{
  "model": "CTC audio transcriber",
  "dataset": "telephone keypad tones over noise or synthetic speech",
  "train_examples": 39062,
  "gain_aug_db": 6,
  "input": "log_mel",
  "spec_augment": false,
  "dropout": 0.05,
  "learning_rate": 0.0022,
  "beta1": 0.9,
  "precondition_frequency": 32,
  "adamw_lr_other_params": 0.0013,
  "epochs": 33.8,
  "lr_schedule": "cosine",
  "weight_decay": 0.05
}
Rows from block 5 of a small CTC audio transcriber, named by matrix and row number. Rows with one number belong to one neuron. Each number is 128 + 32 x the weight over its row's rms, rounded and kept within 0 to 255. All counts start at 0. Numbers have three digits each.
After each neuron's rows are labels from the 100 clips, of 14976, where the neuron reaches its highest value: "top examples" is what is common among them. Only what is clearly more common there than usual is listed. The data: telephone keypad tones over noise or synthetic speech.
# fc1: MLP up (model.blocks.5.mlp.fc1.weight, 2304x384), inputs 256-383
# fc2: MLP down (model.blocks.5.mlp.fc2.weight, 384x2304, transposed), outputs 256-383

fc1.417:145094164127142155098090102112143117107176155157148142118066122172135125114126105126158100077176085069138099110108088098132112158129145125130198141115159100112104108057107139087054136131130088135128155118093140122093092141143093183119129121114143183111161116128127136117195139059173151151158073106127123139121135139090091195111135098183153128151136141095095129144132071118123187054156
fc2.417:115162073109099078097140108046104169105168098182059138163099124104166147091102043096106089147065127106106101115066144173152091127131140132241170123084128129129115147099097153129161146156111065081107120116102159169142154123112112153137148129182164093119116165182101136147123134088116156135085169154181147093172186097099101100179111137138108168129051118083118188109125158121167142110135
top examples: speech; first key: 4

fc1.338:122119083120164136133088093061115165142149147119145079137079044092221064104146181198130116188136084108144116131176112145164102104118110088133136114146130094145134141077114156110129144189157132142131134159100065131181127175118142157169123116134122155171165119178102195151108161096142088132120117082125164174075099124151201185094078123154106187077135080134062116105166132176143152118105
fc2.338:176183087144088118143146088113106125104121089167093186151139127132119097074087105095136128096175079136105099099103123171131123098096118114165103115158124066131115144128091160083157117074144140155156112105143138109125087106121135069134090192099092167234068110140117122139154150085140169160111145119114171113138162116093085018144062110117128191081176113133116180148133174140088116131136
top examples: speech

fc1.538:153167146142162134126088155084111088144112139110103178134157067183174173176115123090156114127157094126126131097157079121176066154080193132104131096085152101142097129120130135162104100129112128134139194126125101081091100147210098124131102109133158151115165144216136090172129132142175121136153133094134152120154134084128157135136168069058138104114159182110143188138110130193098154121151
fc2.538:105137122113100102081157150117072125092139082129142126113132103052136130133139122148128118113076124081123122139106148123108074099143158109198183101114069115097149143126096136112166150168087093091128121141078200107113120098115091100159182142066103135181155172117169109121132144083121154077107140112160153128201200165089102075123096135112080202141108120126108188117134139091116041084122
top examples: key "9"; number of keys: 9; number of keys: 8

fc1.752:140136120139137116124125151108072177134096077134124135167142116105135118117085127103086144077162099083148199096167145113096111135121102144104139138120046096119197082139096098129152169099147162169145108067104181087083168121204145094161103107110099160123147126091151154069192088153172109149144142121179114195112136111091128161162112098182136147125077110154116206145058130215114164121132
fc2.752:143141184131120159113126122184143149081118111065108154106141093092149136130184082161134108107098117110087091134107114103167091106180148091102163094169119135119095092153142138142115122184113097118100137149152156145113091072124128135120163106153137095139123156083096108128197180156086093166133088112050170178122120117154090122168120166159077152154128091089108166096133137118110158099108
top examples: key "#"; pink noise; last key: #

fc1.709:146165155107170122085128105135113127103091168063167096115149155142121151146152106130160147134150123138102156129158104087122120120158096086127112138164161080205128097143140096122124155156161193144120176103085089133165107077119051065199199128119168122106187113136136170119162100118112137182147179082137122107115137142127130127151109126153080200117177066096071097183101041085119077171092
fc2.709:109153168125109113100132143218163159139166094205151095150117114168126155121150152120106154115084087157104119175101129108082155117097124101125139186140163073125153160128145126160150135179159118145110158139214089136129114177150127170161090150127073121094146128108116163148108110120142158086127154152112117134148059085168077165132099109090169045192112136084158134103117162073094130137090
top examples: reverberation; key "0"; number of keys: 9; number of keys: 7

fc1.260:134110156154127155157100121208058115140109126104091131163155117158122175147141128114115054135144144130065174137123106159097145092125124114118129121049125105126115121140079123133099139084116147077156089149085135172190092157164174152105139120175074119124154173166106151142119146132082136194103138125067144136143127103108094073086118148099120129162180154119109116114122180123107113140143
fc2.260:105103128100114144084118192076090133157163143129128096157130025060135161168145109136102170155094137123042112108129142116140127153153144134135195149133050145091085183092120155136079150098120083176147147118103122125127133127092176065184140118132126152129130138127123080136111173107137109115111093158192090130193086136102105086092141072142065166151140142145138171136117125140147180127094
top examples: key "9"; speech; number of keys: 9; number of keys: 8

fc1.364:087220127125093120159140114135127187118158162099118082152119098106152090103151111119132151155160173133136149154088133098132112181066130108104148119088078166101119122187155132087173121220226103128135112167067108140133167096174109117178150068126145127125150131152161135133140157158162167182106123119113143143091082080144234128133128078139126145145120155124110108128107155126113141170079
fc2.364:184128105137149193129166127162123185119131198117118146093071064161111084130127161098177177161145141134143147146131089119105169153087102115084129105183083202179134136143107158141115100060096111132143129169182117097154100114100129189134122109125064117127131136152143136147118099148148137069164140122092125151111063128142153015083172118094111034101104123118137136110111107155109131160222
top examples: speech; number of keys: 1; number of keys: 2

fc1.345:177137113102117087118131151123119145157149144105182153172147151058193121163146156114088074138132110129145099106165158151128110056139112161131160130120152073186130139108183156087127091148171127143140158174154115075135165207142172161073110056163169105100126129155155155121104187173118081119125161119133102148089158164037131167128074151194157156104081156152115098109094139179109138149122
fc2.345:128163108107100145115135162098123152168069140133162158145106100132124147162106083149081155137192099160171135147083167117105101151089160124149101186136135112166125084108099077092072111192107126118092135115132196137167109110101163142142125138199135102114112118140060115114155100141136137099116139110123146153103202122075116121155124143102167123139139071201142146173091137225140172132163
top examples: key "9"; rumble; first key: 9

fc1.363:123107189094125127146153135170101079096126170128146059154150153160110131112118089155144151133156101124068149081138098097167108123169154114135154156109112101192133090127146172129161141149171142206104126147124130133143113076108127081208178101096119082102223101108125154145185072127166131168094126122096074136132142147121111150166080113136099197139180087115061135173075032115070102159097
fc2.363:146102178153131128105125099192157171130201118161129123134132070120109107164197159109118166090185188134154149178107112130092149136097077134102135161118125054079124147102151136162175120177143083116105184100139114109114107105156110149171133124104082106111092151131173160156148171163086141126119158136092071127138142115101105183146134111095146082197101139093099124091128131069140140160139
top examples: reverberation; key "0"; key "A"; number of keys: 9

fc1.37:157139159122135162108147168107042147120121094188134176071145088168175133151120132127107117158147149102132171146102090117111141079176150099092105114018160097095197144156180187142162120141149119104146107147149159095148130141107164128140133117182073090140132179120117131132061093183154131150146142082117131129159123137133087150076192064068133149144182122117108148144141154173134106104107
fc2.37:094160140167120105094110060080104138135184144156093096126140119069157109129096077086081102143076069078111097109094126131084073148147141132221180125157096097120145123102103144131144151111116112119079105135175183137185119143123117122109125143125120139153134107136132115104139165121154153067094154125159166143195190118114112075156088129110059146158132108092111126074161163189133073093147
top examples: key "#"; number of keys: 9; number of keys: 8

fc1.199:084156114145113120128132143106028164116140138117151175145148102146130161084070130121114107101197100080099165111125135138139097121080195151143151089069136117075122096119137097147159135105136141119101119099117126134137118161157119141180099131077214111172124142170134091160057173097129130089119134143126120123080181187130129090147137067142077085135072162074147117178151125186110169121122
fc2.199:107156122143135115092160130128136153144122081147107124123126114096137146139133109121066103109074106086102088114071154140125103117089117100215187109133123114107112139091101144145133166107118084102057120132103161176105113113110127067170177126109106126128144148125134131141194159142134165115066122114145177158213227104093077070140099139169099173136119158156142161115170134117117075106121
top examples: key "B"; reverberation; number of keys: 9

fc1.465:109147098195180137127115083114120132139106131118134154093172101087128140097146119097083157158150198087126112099174105096087091116153098090174127190124174107123174157061120120131111118114148091158134117111136182124125097102141117105143157092120089141081145215114167153137083104110132154089077122140134131096115151143130219152115090125154163150140105140124118098144129139154099039111144
fc2.465:102123093141091091112132135097135157099136085133111143142134117069183140120085085109081102119063040113091092125113169127102111135162098109219182124112066119102134136164110159142161141120137091102091121089119177135146157110130137104109148157096099172171162112143133077081149156091143169143109152174163172162187165148138038109154096141145088150124106136084066167116117195147145152104131
top examples: reverberation

fc1.648:090133178096129118106152087097121136082100130123213090157114152171138128039109117159125139095110119148098150106168151113120128104150084114147118164050105121139123137123101134253139113161145150162101148094096159152111106092098121088162090116095120114095194105105068134111124074093140091161088126142098112105108146207219066097099090123127091197133190112156095178140109076126089157182129
fc2.648:194114182099185158103117147166114148140123127143117128114080124151121137141193161126156116127186161181149117164137133129101156142128105112072104190110201143067135163117139182106115096148151078094141106108135139177087168107158113170181098127131127138088132136115208111131123112128094101160121127139102105080136124158126178174115192116139108137207154150092110150094078081081169112140127
top examples: reverberation; key "A"; number of keys: 7

fc1.574:107160122096201144080090099135220144142098125147182104141151117112147138097083141109037173126163127182135195157164096125118104079119140154133135098131133108170123132168159139105145082243157168141155127138096114114125090108059087135143101116110153099129105087151171070128140135145143199071133168153170116103170099183138139092107155082201144148156162143138124129205157121088134169113139
fc2.574:104168083129124107132184175114116181102165130167077125128127137130117087183159128110123139117162133159141125122162142175082146120123094118125140153124100015101151149167157133145155170112073093133118060078072087185122125151108104154098140151165149157137120137142107144155108122121106117168118157128134118098143146135107133083115134136134084165181162143133127107131189104080049124125178
top examples: speech; number of keys: 1

fc1.33:139174198112190147109134132103061121130061180105079121118108143132128120086174136114091118141110129167083113128147163073140114101123071175138050160114139090145142097151111149164084136110070106114067127117069162132141130092075165150162126133156146149124173146132071133086146141084108072125134099106104122107088095141094118073102080117148113197074172157113153132119129138123103122189126
fc2.33:154102130119092133129156121091180094161141139073095070180142077118108095122138134110141115139116151182077158137212133083119154116131147016122145101135205116132113134150170061135146117093144107207121093134120105094116135170108144164107131127184137175129098100089120139121090130132161079088113079193116120164111101088069127185179164099104130123191083103108134074121117110150097150150134
top examples: reverberation

fc1.22:104131197168141155118104106137161110122093147117087094119133137121179127139191086119097157177105135107119067116158107115090142101155103071103218122140122133138166115050091152051129096115147082151137086133117110152120119132111156123150103193060120136107179077108089163174120155139157195119118096140159090162162129042140155070175145116132141212159120169135098132127123203079061146108087
fc2.22:122148149150147134123094089112170114115192106153076120122122126088089093083090133121116122134103153147089096111092101140138126162141171155204170125173130154105134179126094154054106160130105098111143105149084138170152130137154086138134123176124158098185119129105127140172110123109138166181086164169119169166099116126112117111185128145167133124155109155103157126114148171163136084118099
top examples: speech; number of keys: 1; number of keys: 2

fc1.108:131144121143189115210122145188121142133171184175119163093149153173147085151082148121125113133096060100106104141172140086090094091124084064157125101100177081164121086169109129168114116094111144168129159088110142090108143199088104105164158086146100171116138145176123118064165121087136144149180126114189101213071103201150185143080153111121136172107102166127114126177068153098128108157126
fc2.108:060164132122172118092131185160116095097097111102126147145093163112108117129120153134100089083089077165047115143077145099147107121063165148133167162128051065128158151146080092177126148108153091116200137093134141118118109098141146147122149103097138086122145078187132094107059115185058106171148167170138098171091126114088152112103133105120067116059175111155080136107091114104135172129116
top examples: key "#"; number of keys: 9

fc1.578:147169125120111107142140161129090221137120173103149102172142077153162082146162073109120130190169154127139161128116126107045112191102098113101118128079076202144127107197152145101152142152140065140120110138103115130143188120141134183202112081109107108134122141112125125097108138143125116145096144108134096172083099117180229092143094091125108136077138152118095108084086165145135132131102
fc2.578:157125107170118153122155100182145140129128149150107172128120101128091045152162164133117131187175134088119171115071137185108130132096105163091162081154109199141134136085140109075140145080107058144144101123186114144149110145139136155167123121104092122143074066110164145092131169142143107114156141110080157096125093189070101009119136141118117071104127151128163126113124074140077151177105
top examples: speech; number of keys: 1; number of keys: 2; clipping

fc1.612:190135140139115110137121087097097122164126130135155119103157117152156098150115159150128118113097141113139169116152182120105104113060085097199122075087101059119155103075137110168193111087146034161080133113135135084156151137189077062130073115153083079100170167085121115125172172110148092131175082127120148063157139129136159143102160138145163093136115204044134150139147127156102136100135
fc2.612:117163141148116111103133124105092153123131102147112137096141081083146170138125075095102120125077073092080112077091157153125125105141140116219177112120086117125114096126103170092171154136134124095087114142107174158146125131094121107141142157142115143157127122142111114125143164107103129142086128098183148139211179117082126074149093137121058157185121133119130169111140207110134090086126
top examples: key "#"; reverberation; number of keys: 8; last key: #

fc1.568:134129132098102096084137084179114158145121134114094052114101151103162167173138109153144135149082162172133163141150150075171181119171152161106059153132160164152146095076109169097141170162144083137122110139101130088124132097177135099135124105083109168132116093059135115190094148109115100138155164101113111067145176107174101086091095131097170133128176161159113154086110106149179162138143
fc2.568:102148121106187134150149138167180165115167143124139125166098095095136153081103112111123112140041076084140087118154101117125120160154134103138112085074064101133133140145070124162113136155112086080105128132164048147167093071095082092133124111171117149177183123143076154127099138075179131200142140189146082095140145152205108112124157138178114178066087148174148167128195146165091081123118
top examples: key "B"; speech; number of keys: 9; number of keys: 8

fc1.688:155167167113137150116151116115129115141086133115143134129183096169112144142134151095113104162126145168122128113178154145081138098105155108120156142053188105138127132155135115141125144141160114159140114083094154159131089115117128104135109123171117179118145169103118128180165060139071090132128131090123104152086070129085101086102138110126095143131122168107143115123105145144096145134143
fc2.688:146168195161088102087153125099114148090101078116094167118101110115169100139149068125119143164124154087110118077106138134136141112149130075135165129119146158132157113180101087108152182116138060097121064167045128130144076155110170081108204145102149141144149095131121169084135201105088136173127164118115115147164128110101125106142124107128088156166088167087148111149181170136153090119141
top examples: reverberation; key "0"; key "C"; number of keys: 9